config.yaml
vocab_size: 32
encoder_depths: [4, 9, 4]
encoder_kernel_size: 3
encoder_avg_pool_shortcut: false
decoder_width: 256
optimizer: "soap"
beta2: 0.99
lr_schedule: "linear"
warmup_steps: 230
Rows from block 14 of the image encoder of a small image captioner, named by matrix and row number. Rows with one number belong to one channel. Each number is 500 + 25 x the weight over its row's rms, rounded and kept within 0 to 999. All counts start at 0. Numbers have three digits each.
After each channel's rows are labels from the 100 images, of 14976, where the channel reaches its highest value: "strongest on" is what is common among them. Only what is clearly more common there than usual is listed. The data: simulated stained blood smears.
# convs0: first 3x3 conv (encoder.blocks.14.convs.0.weight, 144x144x3x3, each kernel summed), inputs 0-71
# convs1: second 3x3 conv (encoder.blocks.14.convs.1.weight, 144x144x3x3, transposed, each kernel summed), outputs 0-71

convs0.37:501529470479528485491487480459484490481528477539526544475466494473464487504461452464466473462491521500478496521473492534474478486467528480483460466510510508459497485466483491457456529477465507488473480530492523467480
convs1.37:534475477481492470476514471500460518500486471491508517517504505488454460508498427504481468511482569484489518524503496513500524445488509473472458505491501500500443520510475507493456510495530499481467491495452510502514
strongest on: crescents; round nucleus

convs0.10:507511471465509512499487483464506494512501479483492508446468496506453497462447531511451437468477483479454483498475513512456497496446484446511465529485514491518490498497462481454450505514476494453453504516499488498488
convs1.10:507507512461539503536481527479478533500494497507538482481472497465486459481487465489555510499511515461503524531442512533430472522460515519487503534490528499547453490485524511518489498536501499476494503499497540497537
strongest on: dark grains; spiky cells; small spheres

convs0.121:533499477479502444497481457485487491465526495502535516481468514467482476522481447490465472477494522530476502529473478510487455466476557485466488472499475564483507526482497472491478497471487527500470462508477536492485
convs1.121:518476491502486509487508488496464522505493518500529500529511517524496486540510435501498492506500578521488527470478496482486520472513516525508476534486455516526441485507533480493526507476509499480501485474449530485523
strongest on: discs; crowded; round nucleus

convs0.110:482458487470476467507472482448509479475482485516517475464480493474470484490458486468468448470502481493458481512472478470453486468453498457473471496505487512492494492475459484470456476462475486458446482472484497490459
convs1.110:545484482489478491539515525507492478497495531521548505528503507508469455503485470488493477531475522521511539494491516502470523452453511484445498489449543474478453517448473525458493506524473502496544492487480505505476
strongest on: ovals; round nucleus; dark grains

convs0.52:532507491446493496500479524464467503495492462506514502476478503498460496463465524491439455472508526480469451518470509506465472530455501443479452486504500489486490489474428506445447523503473488460461502515517483483473
convs1.52:528485514496522501521495502462493487489509466498546481507532517477478485498474491487568498538486507456507499527452515510449537488464524521455454510503529525543463513436494481502478517533511525494498477516521525498518
strongest on: ovals; kidney-shaped nucleus

convs0.62:488485512506484464467509487503507469468502509530537465498508511476518479507485462480524487504479476511505526514506501480496503439493488477448492470480481492453487504460513515448480478442509469497492480486517490463538
convs1.62:505496495519517499485494481543521509514513531466525523552507477493530494485550482493459524488495508518490566525545491505521486494525522536479531502517487485489550501503519496469475532461576524501526503534486501496510
strongest on: band-shaped nucleus; spiky cells

convs0.94:505525446472533506495502488481478512489516463488461524479439490507466485480470527497462491466470495479467481466475486526475474526479494487472472498497466502496482519484483485488487517476474515499489510532490513476496
convs1.94:475516511487499532515513492450526527512516477512511510488499533493489487494511467448507524487493466500558512497465545520463490537485487548463472534503472471506478492475513473534539516479509478506469516528507509434510
strongest on: lobed nucleus; band-shaped nucleus

convs0.18:495519510492514462514454447496493486451478500510488499507506445512487464463492470525481494471465494468508483488500464494496490446496489482486477491474497473480504465508477455472488502525501472482503509510422467499435
convs1.18:461478499513502495498491523520534512550513473476517487531525484506502533491503505511455535511501458513500494524540471496546483461542521498541507471491556469479527489499527506514488511492517498538556525525520507545493
strongest on: lobed nucleus; spiky cells; kidney-shaped nucleus

convs0.25:498520478474525469488551448462516523442513502514480510462484499511485453471450508513470461478466501488451526494483487528466483497456491471483485455486488475460514530475470458452459520487500517479463518531479501488499
convs1.25:475490454476498462520468460449486509485487488488503505502478486509460470489481470478524482510532498506486571487458496502457501499470490524481508522468485507527480513488506491533518503506536513482502473508478476446476
strongest on: target cells; round nucleus; band-shaped nucleus

convs0.129:512524522469536490546475495465503491495520463495482498454507474492465470457450494514480452504462505459468472465481494510454509495452482458496460495489518476491511475483469467477450523499468471459460492514470472524464
convs1.129:484490518478497478496479486487510488455491518540515459480544487502466484448505466507520500533469439470530460519507489535468539459447483546476493510482507479489488524461460493491480506535473492488498512492501494488509
strongest on: crescents; round nucleus

convs0.131:513498479460499464474512504477477493461505477507540498475485509485481479521456474488469469479508517520458486530462487489471466482467528487463465456517458524464485497462475515471489493475462523481475481501520519465481
convs1.131:552484474497489495481516501512458495504472485532542502519495504512452476511488438492492491491460612503488492506480505508490522454466529490479463530494476507521424506486502492472480522474494493485507491504463517509506
strongest on: ovals; no large cell; crowded

convs0.75:490487474453499501474505504476466509499482450516491490464497509483455498471477507457471474491475492481475451477464484477467492504464499471458446471507474496478466509456477494443476482465446523480470506494482517469478
convs1.75:495504519491506500471501519472489466490535500513507531511518495524468490512484495515524489506514492511507474504440490535477486514489465537502516498468527507471445509523483543518484523500459487494487431493538434504538
strongest on: teardrops; no large cell; round nucleus

convs0.15:518531508495521549485544519488454495551536475492519551499514555504488528503488485509509481514501543506515499495481507533478519540478550489528489499540518544502482538510500507491466531487480539486474476529501567489524
convs1.15:525500552499529491471489529474449544516499501505507489514531501493463516467513522546561516550524540481502484478496486520483472526482486510543512504541518536535487511487521495530496511537493509511492473491543536491503
strongest on: discs; two lobes with orange grains; round nucleus

convs0.30:484517456480519541496518519472501479494481484518441496496456499484474502481485524498467491453462497455500482447470539502477472536483475488484482465483479451468490478484482494478489507489468472501488495503529475462533
convs1.30:477528488492496547496542491494459442486529472480477480482517506505494474508517528491513492505528472505536470526459486512459516550491515513508485510543516510465481542508493521492497506486512495483512480520520514454505
strongest on: teardrops; crowded; lobed nucleus; large cell: dark grains

convs0.17:473484468451470504500479481458486486493480473546532502475470495467470529497476460465455470460520491510468479521470468484452523478466510471487460495497522524505497513487470517472486498471441509476466480488494499479482
convs1.17:551529531517521493470497520484481519487521481491546513506535498471487477491512441505495489511480558516488580476525527534479499452474501508475493501475527524502490509454505492540511508486527495536497500518467582501525
strongest on: discs; round nucleus

convs0.5:494502467488510464455535490479493507478508497500528505460466510499490475533471480476488465473483536527474506539467467498471474475465523472465476473494463512472473505444505492462475505471499525492462505506497523468517
convs1.5:545478468491498509476495516503487491493493520518531532516532490504483487512502440454505495490492538521497579491499526490499494464521505487509515520520495511494466492510546519516498533474529497495501500490489498493516
strongest on: band-shaped nucleus; ovals; discs

convs0.87:528513506483530453486465449485456512455530469504494541478488482519485454477486496477476475516456520504522467484478483520478494468488531472490474505474462503474444494477481458503487524501457489497490538522450485479463
convs1.87:496540481558516500476510478492479519507528493459512472518504521485515457432485474473496526498505490475551530527490521529502494480504454516491483462474489474507493473495533477493472543473513502492522496534497543491505
strongest on: crescents; round nucleus

convs0.9:499518452458507491466490492477454500490498443510512513480461500484470500494474486460472491469494509495497458515463482502468491508485519495477464484523466507491451510473465503496476499481441526477485492516489522454454
convs1.9:503494495513473529546503501519459477504485506482489488500524536521468473531480461490522533489497491520504453495491497482492562500550497500510511512455511497490447477546506495546519519528487514483558489494518497491531
strongest on: lobed nucleus; discs

convs0.141:534485489465498483530479489449525507475509491493527511451492527487456471504451489492456449465490520513429493524476535496452497494454523456486457484498510535490525532465471487463462496498492517467455508496504516511491
convs1.141:521524509463498505568478512492488504493479470539522496492487518524484471499501483496527490512481519510510534512461523507482507501477540514462497536450550517506497470426482500512517527512478497459483482534496533488495
strongest on: dark grains; discs; ovals

convs0.0:530509491469525494535514453482525510461527487535484525482487536483481450497485496474463481471450487496463493487499542511486480515476512479466480459460526535456514536454490460462481517480492545480483487507509544518472
convs1.0:495493502446477485538466480451476529480458488512495516496517477491471489457488456503533497508502534494507542489481498518484505465476501505489451516477528517499470499472488455498485503553483503514469468531476512498503
strongest on: dark grains; discs; target cells

convs0.60:501531546541523483516480481542526475485509528511496503555536474497548486494537468496524528527492505508546502504549503511553498471536499524481521503499514492486504482506505492499527511503540488517545490529476492545490
convs1.60:483494507505520488460499495552474491518530503500514507552551454486522521470527506518488539514497502496495475488566465539548506492546522519523501464503521496466502508511503496497505503490505506522554513520519505526503
strongest on: kidney-shaped nucleus

convs0.70:483488468457493447504450451487500537468485472508510511497452494513484474490477511476454467461510490509499447522481498491482461467468506485487474521498493502509483500476455483483465485488451514480484529500449499493436
convs1.70:564516491498500516522538465472492525451470474511539505508493518491494465532499464454540506512469514471549520514464494522475543461489531516466480514461514521525463502479497484517478501503536524493486549526485529472517
strongest on: spiky cells; lobed nucleus

convs0.54:529498481462499480481484458487477483464515471527526517476501509468471469509470453465479466507486508520480490519483472502484505461465525473475469461501483536479473513462472479458469502451471533472471481507478551475459
convs1.54:573492499514514497485500485538451497493496519499532507521492478488469490515514432492485522499476586491494520500486498519495530459495533508480479510499498514505458497507490499495467527483509490510499499518463517490529
strongest on: discs; no large cell

convs0.101:527528499477554488491483492460481505485536499469509527468507493480476478500479423498475482487492536521477511511470503522472534495476545469482477467515491520499500526472491481487470527474495515471457455523473527480487
convs1.101:465500495481514494487522495452494519485490468532502511506522477488477515501528456520532457541529531459465547505478515496473461479463484479521526520527513527539496513525504547489489526489525541507497491507505507469503
strongest on: round nucleus; discs; crescents

convs0.39:520540500468553518498517487497497501489544494511526568505497544474481492515489466481484501497481517525491468527494521536494505505509559506482490476522505554490502552492477475492493533476468543497502476536542554504491
convs1.39:531521508504511479495504484502458521484496471497523476506515492475481484504534443485511502514471594506512530474484489532486532481499488500485475509496480543502466486470519477523482524467530505508491486541448531482505
strongest on: discs; round nucleus

convs0.104:514540459513530483496504492522535469480526523529523521511454515478505479514498450504464503451467503512484525514511495530521452502499497517483502446503530502456524492496500498458500529472512496508515460548517500499520
convs1.104:544519482522492488498490497551469488471458489476529497524502472460466495500527456481487503499469617492504547513531500523497532474493513504479480515500495479500483489458498511504477522458561503495505493526468521490514
strongest on: kidney-shaped nucleus; crescents

convs0.48:487503465452515500482500499477461485502493447547499502471478495474461510515474479447465469477502511503492457499469488505477496482469510480456455487514492502490442505455464490483479509464448498475472481512498502466512
convs1.48:541486496526504517473516520491500458496482483481534493535493511481440470490508440501506502502488529478467497547488466524465527513455478509472463502526511485479435492487456518490478517479477485501520485482510499505533
strongest on: teardrops; no large cell

convs0.33:494506540502498503530499463481505513493540506481490504491524500516493488471464499499523472505480482473496511480518507492496556519480501458527488536476568483493528539470510477469445495521523533469484491498483537544528
convs1.33:477501508516530523453527506513463523530495503459528515507520491512506519499513501537531496537505496512470531509496461497487474490501513491539528478511498516523512517518523496511510521517496479524482469513513495470521
strongest on: round nucleus

convs0.64:523557508474556491500486478491480474480557479497480557499510479490487469446492513475492470519463518474488463477492507555470501504479523466497482484484507474481490440466481466463474553503477452467486495554468451495485
convs1.64:472522531493502478497514467487523484451508460492492481455535482469498476447485473486507510539490539459537503495484471535507532462492438508491444507482505455457453502490473493517478513476540487488493499502483484470502
strongest on: crescents; round nucleus

convs0.72:496516441481521512519470494465490484508520504517503518480429482498448502501480457516446479432495514515494512503452497514458510488485518491511493517505499524515513499525498494488502515496499495499477479514471511480493
convs1.72:521519511467476493508476459505484504498479515459471498478495510490495496518555483525509480480482530501474497507520520543506494508468519503561530506543526523522510495521543468504504513504544524478520485534479499491467
strongest on: two lobes with orange grains; discs; crescents

convs0.133:468507491476516524507537490491521517476495492516443491469490500509473470459483533509473471480455473444465495452486533498481475538477462473494483464480525460468521492487479471461475503500493493458476501508496486490508
convs1.133:481491496480498519503477517453490482478531442560472528502510512521466498526500545472519500497522446488520484492466491505451518542471480512469487529476540499509447493456520513503488523501475495497504472498536505452516
strongest on: target cells; teardrops; band-shaped nucleus

convs0.53:507525495468533501460494502491462545509565481491512555473523519536495507513462530521501470538502509509492495508455506535451515522478527494527478529512469536534470530522494494524489545545477532500472519540507526479513
convs1.53:507515528482535511494537492452490490484489497500516483509518506503472450530495460492552510531476515529492513502450474497467525510508499533483514544502451540508442506497490516502482500486492493499486494498476545453504
strongest on: round nucleus

convs0.55:508518478450509484466492493458465520495499450513506513464482514498472488479451536467463460498506497489480460501460483514463476508454511459466453491488458516492464512461482492461461513478440522466457507509485511477477
convs1.55:523498520502487510478553493468476479471522448512512500514541509489449444520479500500549520566481539479497500494454500509442542485480517509456480545475467486499442512501472534524489503487490471509497494499510490466526
strongest on: round nucleus

convs0.115:494432497476427485535484523482522515513422482485503443499483514500487512487496523492483478488530457491503474506501529422481500487489468490497483521503501504520505503503479513505497424515498503474493503416517488504475
convs1.115:501496488424507522513530524448488536499457516516531507505503528552477476496479467499541469520513474494540495515469538514473478490481522529491505490485535525517490541440528466510488496492493523495486530512484566488450
strongest on: spiky cells; dark grains; round nucleus

convs0.98:541499480443499497527476508474489495528511448492508513474471507455459525483479459450467487468534502485458452517481518505470498476492503477475465501520497520507484507485461528505487506457462521462482474492480515514454
convs1.98:508496517462518504524541523498524486490486529514536486487485494470499439501496415521512488514457507506517481510516500520462532492495511510510451510551515477464444523490511481499482484483497520530491497476508570486512
strongest on: dark grains; discs

convs0.124:521532475477525470507486446462527489453526494516498507449477472500465452502458467504478462484474526516460509496478492512461496486460515475479489500504461512478533464465467465470461509490513469484452527531477466494442
convs1.124:495492482480463452464486457483507511493487444501494496468486499501511479451481504478515500496513518470520532496481488538491503447503456520505461484474539492492460489503522521530481516475523501457508477504475511522498
strongest on: crescents; lobed nucleus

convs0.57:493506488482511526491506473475467534499520459527482519460502499523468488498472465528479454496463499462491478469458489498473526517465487478511464482476497487485484548518473470468458502522475543457450496503491532480516
convs1.57:508524493485497486467488495523499488532522511487506506476512476541457485513502458586516488512519500488470526513499511509503526524487495526528574462523496497508520490580483508488498521553494490478477505485505494498513
strongest on: discs; round nucleus; two lobes with orange grains

convs0.67:512503456468504510509504500455491506496505450477503514466466498500442501491454489502449449452483506487458481493458533507458488514443508455495455499496512494493486510484458488458457502481461524472457497513499522498499
convs1.67:513524478485505488535472495492486506538500488490499495480496522529451468503483449552510479512508477489501496525471525519465527561478531516520517500476493483515491512516505504492486529532494522466488501486505510468486
strongest on: two lobes with orange grains; discs; crescents

convs0.28:485500450463506492491472515473469472517503456531489515492464515454468505515481458459472483456507494499485476499468499492476492481472514480489468498502506513507478506474472509484488492441464509491480458514502520469525
convs1.28:529500490465529529486517520486461450507508511465512470500492504482474458508507484529490489475496532520492509490466491489452515513504491489505505459544526507456468484532486506534508483499507468504513472472532476477535
strongest on: lobed nucleus; teardrops

convs0.78:515523551533506484493482489550502501491512518511492508559546488491536461475512488487510519552464516477541485472550471520555494504511484499467487499486499476489495475492477489474498525492531478509537496522460476544492
convs1.78:484518535535517514464527475517490505512530507476528513574537499467498524461529501520460502514475506504506491513550480543547499481513506533517518465524500498479518488507511493502464545469539507517520503539519522504504
strongest on: kidney-shaped nucleus

convs0.34:509525502528535508490487500538498459502518505553489523548493476467528514493541460478489525507463523486535503499531513511543480508510493517483518462510493469485486484478499505483526499468513470516533457526496468498517
convs1.34:484521490510491529490528519547497491508518517495503523560517491479542530501507469513449501497498474520510486504583474523547492483550493535531537488514514469483512486530524493505499521482482511533531498538522504520496
strongest on: kidney-shaped nucleus

convs0.93:524511483470530506498493493456505490505527485540508529469459503470475493503454479454476454467480536500455518505481500513460514478452512465458470510518496529509491499466474495458459508460498513471467479518500520495503
convs1.93:506477477493493485540519480462500510456475501540483494481489503484496472498501486476516492497511483522489541522474530478483526511486478468475500518528464513468461504501498538481488475453534524523484526512495516461544
strongest on: small spheres; crowded

convs0.19:533470486459482492546491486449534519491492465466514493447474505524466481511446489494467459468485494518498493502468532487460475488474485460485464510476503507499524500489453490481463477513488500472446518473497496500519
convs1.19:502503505479493518547479512495503489529497521524507494523507533500488508507499502532531495519510497475489504528458529511455523515470517516506528501492549507531527477491517499532522514550460497504518485481496570465469
strongest on: two lobes with orange grains

convs0.130:487479510515492527531477515501525488537491538538478469546509484509528542474533498495537509519537469502530499482531525478527531479515464511484507549564517468560512471486514532489513473507537457505535512479496468523479
convs1.130:497511456543499503520482478529488468509511497528516494504479515473476533471504513526478517481512460520525511526551476501507541485487510529535524504494507503526516499470476470447466507490493551494529504512519552503470
strongest on: kidney-shaped nucleus; lobed nucleus; small spheres

convs0.80:485461489473467529466511511474470521513467458489532478484500505502481509501460505499483486514523498490507466516460481477460541510484498480487446502507452524501446538492460514493472463491454531481483502448524522439505
convs1.80:520510517508491513506533536452466517484492511510522508533548523486457448530503481491529474526490493517508474493461485480486494534501506516486508515497491498511479499509480481517513505477496507504478475480494505481504
strongest on: round nucleus; discs

convs0.66:474502465479501499468469516471458491521499462529500519492470493463470515523500463464486506467503497521502486497445462505468519515508496495493492509497472512519451490520509492531516499458462505500496453505498520435488
convs1.66:535501503506495526513530488501486479528510493470506498508512508497518488542490469517489540493495527497527491499470518480469526488575479536534521491503494503471485504551512486586546510476500539509506488487510535454485
strongest on: lobed nucleus; discs

convs0.35:493515471470521462479528488488473505465498466534501515478484520496467484477490482473490483482477509496469487495472511501489452506459500484484466436494503489458495523452492490470478523444470517484485473521506503472486
convs1.35:521485535505507520484501512482498533504513508486511533506527460502472478466522500551528501507516501457517480507486457519486521504501472547517500482558532509483459507496498495528509491533450481495517458510529494473472
strongest on: teardrops; lobed nucleus; two lobes with orange grains

convs0.74:495497459454506500487484505468467489503508465518508504465460480488472511486451485457446458466496505493466470507469488499467497494461499474482461486506480482499470490455441506476456504465456493463457499504496493477487
convs1.74:516518479504484489467480511481517422501492461502536488498503524479445462488493495498525496493489550464481484497489481518447495512455461460490461493493503456499451520475472499491479496498518504540528468491510509471547
strongest on: teardrops; crescents; two lobes with orange grains

convs0.27:489501494463507489505492480469468500485489467486486501439490482508490494498432495452475462494484529507498476483470479501457474462460483455485452489508472491490465497443455498484458526501470478467448516521491476479497
convs1.27:512524471472499486461527500493480496476499467480514512478520514517459468438511496499566487515505489484484560512479512495473535496449526518539521502505494490511507444497525502495487501513517478500499491523505540489493
strongest on: two lobes with orange grains; crescents

convs0.77:500517498467520532499462458486478491506514463505491530464505457496453501460478500500473489496515505490497469482476476511481546474480516478506461531520486504541489499503474464494480513506469505475479509513409508493440
convs1.77:501502467495501521482471477461505506498512492493512505450487484476503440492512493515537466506465451509511529509495471491466541528487463526508515469521489493466493498543504480493454478483509492477482476474504529478502
strongest on: small spheres; round nucleus